Weights of a small self-supervised image encoder.
Model: arch convnext_v2, norm layernorm, activation swiglu, num experts 16, patch size [2, 2], layers 14, width 160.
Training: soap at rate 0.0033, 1800 steps, batches of 128.
Rows from block 10 of a small self-supervised image encoder, named by matrix and row number. Rows with one number belong to one neuron. Each number is 500 + 50 x the weight over its row's rms, rounded and kept within 0 to 999. All counts start at 0. Numbers have three digits each.
After each neuron's rows are labels from the 100 images, of 14976, where the neuron reaches its largest size: "responds to" is what is common among them. Only what is clearly more common there than usual is listed. The data: rendered solids tumbling over patterned floors. In brackets: how many of the 100.
# gate: MLP gate (model.blocks.10.mlp.gate.weight, 416x160), inputs 0-79
# fc1: MLP up (model.blocks.10.mlp.fc1.weight, 416x160), inputs 0-79
# fc2: MLP down (model.blocks.10.mlp.fc2.weight, 160x416, transposed), outputs 0-79

gate.95:492520478530448596484531519432541540518548481512444458518591500531479603519543469436563473514572475513473461582512478455474566451472537522491521528509480511502353482465448432527514464541423558582397528524555546496436472508516563431445470556
fc1.95:510506595494483548543549470534486567496589569408552518512450554462529397498523531441411586495466530486474501502493597555458535600419519511497527447521566549417563554542482561473495516545465488501460495520400471502503416451465483451537481470
fc2.95:499555518482547527494436483504406413465528541561568495382458481489601523597497417477509582521476541474550482485447613493537503465484541435525526559508492503436436501448481494481480521471499506518561479571429611604497591507516502533498567496
responds to: count: four (56)

gate.286:468509573483641446440455448535514469490474480518486487517487511533515469515437421584508441567539515507570559520521504473538413613495556438556500505546597494499538509533525475463530524602526523537513528517522419487547524536509553494533544509
fc1.286:511469485428550470536465514559530548525520465594521568470351436510501535420509554521576469536532488497463593498657501484520489538459535577468466458505520433559556570562559480507518551633515580467545515415502537488456475591504460444448536492
fc2.286:552582503514458488544508460538513517533541495517607498462547476493571513478416502404536456487431541514568462514453423473407438559505563477522472545495558504467415603450460490568374490564537458504490512569558507491478547438433495561521441521
responds to: light from behind the camera (53); white object (48); its colour: white (27)

gate.364:470471413434505548528499568464442509458498425484426502436487510478549563477521443561411527569519496408539374449581508512463520550545365515532426527447468491547503447572494502525450544476471491488509533475504573546511494451561455426528569523
fc1.364:537500449458428556501520557431551535495503466465435510581534517474523563531505453493507510500512483568520442427482453549445425565489517437574404530390422498568455410508501469424463446439447507562527549526516517507512418555619418480471427499
fc2.364:594557525490523498518444433470453395469573501510549519414448488495617463497492467494515462543507550512551518482512490526455552595440523484433521527469555572428433520464482481530415530542456516511577539498425572570464607560460556512513465492
responds to: green object (40)

gate.169:457524514415508523557498478531482515472498510503589393572456382482554569505513423597527583515590517548515541603494516539426431549446527561526477451514469482635500539484476468494480510485524593532484582545478465407531468563494512514520508450
fc1.169:480465485536496552466491593509444558551518483482465431609535510458509515513662460418477486468567502445569526460493519531578495501472481518523500514479474511419483486507458505513561428405442565483481540318418586498500495450473496488562459465
fc2.169:553553440473581487500415491399442465424497497497465528368433466496571494553521446483471541497549531465547513505554619522546528487493468433478539481484434483409471406513504459508541536453541481481567412547444567617543550525515526522484570480
responds to: count: four (51)

gate.43:493527409501471452498500406532510392454452497500571456440511500481574441558555450461526498516484523485548479411502448463500482416628553518534467543439508541512514529491501487510434535490536508539392563501421433556513468587376527513386475603
fc1.43:441464485493562488431501470512443425533458543495432440551523432543427606506450527396408538479442499438522477547473461461568454439516525510587340399469460431371423478478544547558480474516553457475527488491467443497514471529511584506562441465
fc2.43:565510447595484421539416515455484457472538517515494446379444434469524503482455498458589512479461567486567491580531584470441535526558495553397559637462572565504388538504443496484441525573444525502533425551460547579533496598427456511476522456
responds to: light from behind the scene (63)

gate.194:517423521540413417531529377485566462473504539458465479497479522418519476523497465483365492521522478569483463495519474524483530450557551454473512534489456469476429539472500490497448505442564434442473514470462508618512498407444520558621417481
fc1.194:492526458535445486488530454542517553475531533432463516464550531473554439475573493444466523374424543420503456501575513445510478474529596476470587508553530565479565446538521546456444496432508489450459541440521511471418505536479554561574464524
fc2.194:581652491560512505503505470492440440457462501467526519400606454438576511522547475440581473456504542541554501477455532525533426491526499507437450482551524572514434555455512419528432497549535575460533554593508526495550518472546490495496509388
responds to: white object (42)

gate.142:443439498406487441525578518510494523512491480388435491481476541480518521470548548469476511498508430513471484367606499475490421461513522528486444608568471512447560507513559477499484611553524482492506549518594496581516475467580497629507488461
fc1.142:454419493416512508498570518533516457471455501291460503575453500472490540459428493498526522493493426554510506426526462479504467542541523544461469557515440531401564425502526419505431416509514514520438671532578460539517527499564462534437535497
fc2.142:585513523501525469520450465425452447426574582495599461415546516487557522528487419545520452520505482510519442555542542428475461540492531472514467516497480549435444487471488512503551533566479524396536510464404513503509571594385446523521508507
responds to: pink object (44)

gate.31:518544461492501511589565498481487514465592431484429423464558464554440544495506487502536366431543517601572442541571438503535435485482572527499466487463514455522592477436473466555509551473562524526459502575539522473500458521499611562461558497
fc1.31:436547449462465561461503527485568455442469537420598555542448542502456554509528548492395516424470529456499518577553502449522515426643565467586422465489532534463564527541443487563554488436524494530441542458477531514515584583499526477591499517
fc2.31:543585497524527509542416474502436442463496483507505527401488430495569500559468445445526474526496533517512578492521515523524472486496483430484502576516512512410388478467507476523471488416533542636555481512544574663557523472558522541522565531
responds to: count: four (49); red object (43)

gate.238:476457540550456512514523524539462445362453536501420543481533458469552499483445481489531538536576492468527474536432504495540444421453485415474510547450444452478478488516474478472556501469447458487479520431485599520512478485481563542500365543
fc1.238:519493545414505469528501470507395520557482561610452498481588515529517507441522486492541518458484479461428550533474452477443548522478451481549493499473527425449551483526408475488517410492549411521491429566453532580478410460463573484495481408
fc2.238:505567442484517528471384435503406473423452553540510549339433492488531510553431451422552538554522529463587554517515565551518464522476512382482516542447461507417482490513470517481489490487503478559496445531476553591521547440471520549527540493
responds to: pink object (43); its colour: pink (27)

gate.7:539442418485477507497500424460478420538511578521471395421524430548432478524543574473489392402433496534517491474521441495598444547473530495492541468532471494478508447446513589385561511514519524485489458484527474561524546435525482482511561520
fc1.7:471524454485458535496582452559447555512482502440422526507511424491457464413457505525471532431523515439542529469603546513515481529530467538604569593446372581411452498478442440562590523490471515608496539503486518497529480428479437495541565457
fc2.7:551615459512547446498455425457444468490503509485562530358488466490588457658443418457567541477515553535575494495477561533521513503532539433480481533495494511450441524435407470585413539547576502556558474557472559573506571452513472534567553437
responds to: pink object (49); white object (44)

gate.269:486500448480482495398508394514493447528588555528486480497489562467454490489496582478450579562603421479446506451521550519495455468517476504369479493415540490428534550510541415500549476605468498505565467535574490511548522433475459574570443474
fc1.269:534437487528471408479441503567457525503554531477561475503387524449514501494436510363588491550496484495482570589567512619456542515483535497494439481522464462403537488489421481526502489499471534455547568474461479494506461544474540534533421536
fc2.269:497590488544528450463436478516429529421505521507577537456397536457621486561460398485427473500547579487562506535520513540514525532466496378513565536507504472411390469478464565549484517512553463640547475545437551607549570527544609531498474501
responds to: white object (64); light from behind the camera (52); count: four (47); its colour: white (36)

gate.82:486486485467597518552428518512473483500446548490524420453437579519535474579473556498573526519408543553529529511518538539523438614535554475467514490516518512442465480468489558515551553490532472556516491620517488581467559552433574509437491484
fc1.82:527472450552428544532522501454508498468473548517457444529560563482543482449531497465460493480430563393489455485297499492391488469486421433496458456449501497384495528492485462462451405413495448502527544539508403482566524465482476520494478431
fc2.82:532528514472498501421417511442465463493491489487461490439449542504638450553507439440420495549487587512477549572499577570496569522542488554496529560464524566459518456558444475506520477484465516562585481513458509597524535594504476518472618466
responds to: light from behind the camera (55); pink object (42); white object (39)

gate.375:478443515438490508588491557503497454534524545514531540516511502457480584553430396549482535565455458521479453428640490446468483456490586610524607425519582457564560486501521486470583404500460460483464366516463513462513539482467515397421523490
fc1.375:495507520470470446398535534532402475486504491506522435477514549509490574440506594440552499548511426486556478636483468492442544437506525450506505506500507518613425556511473541520527574388497439566458480479464453534509448570523484499555430505
fc2.375:567636444489528469435450461461372520474423492481561514475469509480550518578432419484518498518514586513481575531485543569529531548474516420445518589476490532440435470516439513583404461431535418598503497557507478560471528508543578504503467544
responds to: light from behind the camera (53); white object (41)

gate.312:485471483411495503549457445573537555514509554508370485440559485479473526464500488442550505501465540475425485501460470488581527460481461586552395521541441522547448508460536464546450480515563563465474452439529525469500525475482473431430544486
fc1.312:459524478465454531526499583453499459520577390516690570538459503505555610499508483503440466488492524462521488522532480536535491496468503540493590539468496462524537618548481531477524528548520512483493463531430514595438403487400561509478491552
fc2.312:516593492524578498472431456508392450443482529481501508419482492529551489503565367455461478457466543512581495531494563588612536415510488456498552519518515542436439492466427504512455476482531532487561525516441571595523494523474515530512545461
responds to: light from behind the camera (57); pink object (46); white object (44); its colour: pink (31)

gate.386:430475453459576487516465573541488534403622489505433552425494489527504519478432530555475474553491475440519480530502491433491550572575422561522519594458526414541490487424437514413624464504487546519474485613543429466385489568530556556561476501
fc1.386:477535531535501445475437439407508486434448505509553511489508488528549472599517497404481541539397461585491486508398483543421495470492493505596442473505515562577512527457541507545385530538457469487480462398430610531530438383448565480517512514
fc2.386:488564499541484531451403477475461438476489475472468431422469492474581490580456431482512507436394619548566601528492536600509496491525445476461522616502487529457420524440481454516403411456490536565582458529484521638542536515482549492486590505
responds to: light from behind the camera (51); white object (45); pink object (41)

gate.50:530497525474531465506494530471542477490551550482547459548445603557520418595534458464585464520500521512420493475478444527535568551434537511478556481483515528492515494526570482493444435572483515551501394656613484506465538498484554531538492525
fc1.50:448519486440618409462566554485543485477570403585553532465500562544481479583508524638500465480495507433470457505527429515509441517471525573516644507464514536531490424511523519483517489590509534550627538445540497373419483441472461476520554508
fc2.50:536605433474525459494471507442431442476521404527540520437463511456628511603539400422572493544525570531528455462488549537519483544519517461529500589474557553466433547472436479437445453518493503514633496572548607581473499512559475563565508467
responds to: count: four (56); yellow object (41); jack (25)

gate.60:489441514418540477583550456532541493555475441523511511417446594561448456539408491425512482471470476513509504462490533585477465503490465513487503471537567538511538441545481510450512501471443610452538470451498523521480496419388604433560573453
fc1.60:500571452363443550556528489549569432467437505429534477443510545581468470511458603469507518468485526487520445535590467489483404553515594541521495514460473563453498442482546503396542554529493489522526549401495437510564471525499603480424486493
fc2.60:500606504523573518542492458503407452498537520490559470441495504464596512559515450418572492475473550495535517459466480565489557494446530434546559606487576482423356498472426527534424501488537414599534488445533548638496530483503590583518452536
responds to: light from behind the camera (54); white object (50); its colour: white (25)

gate.139:475504412461620490365517514485543608508542483501513390569453376504498500485491512599467487546514453483488522545479506469535528509439478507565554485555484462558587525506495461611484423622521598493475573431508432478480477489484583603511529505
fc1.139:476474503501466524591441558468393485559436401526423551508451550489510510523603520425501459460442507506471613568595528520493494505458523471487445492503564488461413566501498515517523496463508482498527444467537593544547511508443533451525501452
fc2.139:533634437472497554545445483533358383519535480543485502401474522491546582523554395459545501551555541499555495580507550553539456486515551484461524501458527521418463519457481528546411496443461531497450482504480545615547597510531466557500552459
responds to: light from behind the scene (51)

gate.209:568474494520459506534476465473418469471473461457508580481522504571483520570398567453543544534404549541508430549575563503512467525520417445513598545498473495536549530603466483429431413455449515563446489417472422504558494457565545441607484554
fc1.209:525526472506498484372485534527554592487501588451458542500454522518470549460484578429539481623514491381525386425521397491572488550483510505498519553482577451465521566445531480492461497562436487529498538472584495546417479580517501424446520481
fc2.209:580590460485480545516472454491422412469562491530521508415491454510544478527521431469483524533544570508548495520578565535510558444512520462424554529466468468345465458488512484496417449427522499561516482536447520628555532508463568517509529492
responds to: light from behind the scene (52)

gate.116:447516486455491415489557497500458464480596557511478492489439511509539476422529654512493466543427458379496567562372455612453446477467522417542482484526471485437437484521511546490498549580420475493526439614520454537462566574582506507468481522
fc1.116:470586445545496469463499437412561480583458485476489514518486536489462497433532515486544506493458548558528557500492461534509595507483429526472518487482560515488485593511600522418464422531517555529404484611420501433486492570521429514589493487
fc2.116:481607478514535459484483417459422446460485513495581444469503487457637476574433499499633548510411576515544528471446552555516473542553452472457579543514531561406413492524479473517436478492569551567567432530415509570473579508488510557537510477
responds to: count: four (55); white object (41)

gate.12:425414420544489530464511422506510455577535527415490583477463502555471443369542494463499405444482410477504450471613546483431470441380505502539488456462413492514487560481534525450453498450501531498403459381488492510504464507512527481498523543
fc1.12:497423490456512434499601537525465533485503496575627513520483513518498471535491462449455485413502465445546495404420469622487517477471513554534614508540555463482466567509492451477461542576441580451394480465447483515510566541515516469438481365
fc2.12:535556504481498451550453457490486416399484522514555497381434447471570478509491445439526549524502563474579564512567509561522431469510504404472519524482447475481366518470419513513525503498560556557540458569455515654528539513508499555537542511
responds to: light from behind the scene (57)

gate.42:536472448583479502431470488493489433478421521524597525503541467425580498474427502602348562423574526491419587437486546511479474439459454498495573544471450552428456604574488569435471525403593574449505506521484469444511480601485500490498411503
fc1.42:449543538566499513502459593504488482493430572513553476472483481508570573535480553540398533437474480426483519439672510467457486493465526531477501493473455477477460571479540531528525501371634524566506511496455441447567569597478574445573454517
fc2.42:514565468501469510494563532454547435438533552495558484436466415424517491507499564525476478533485543487549444541476473481495493550464501525471498543474525452528372513451420622479498516491560598542524506427390464513614542572479535449494498459
responds to: light from behind the scene (55)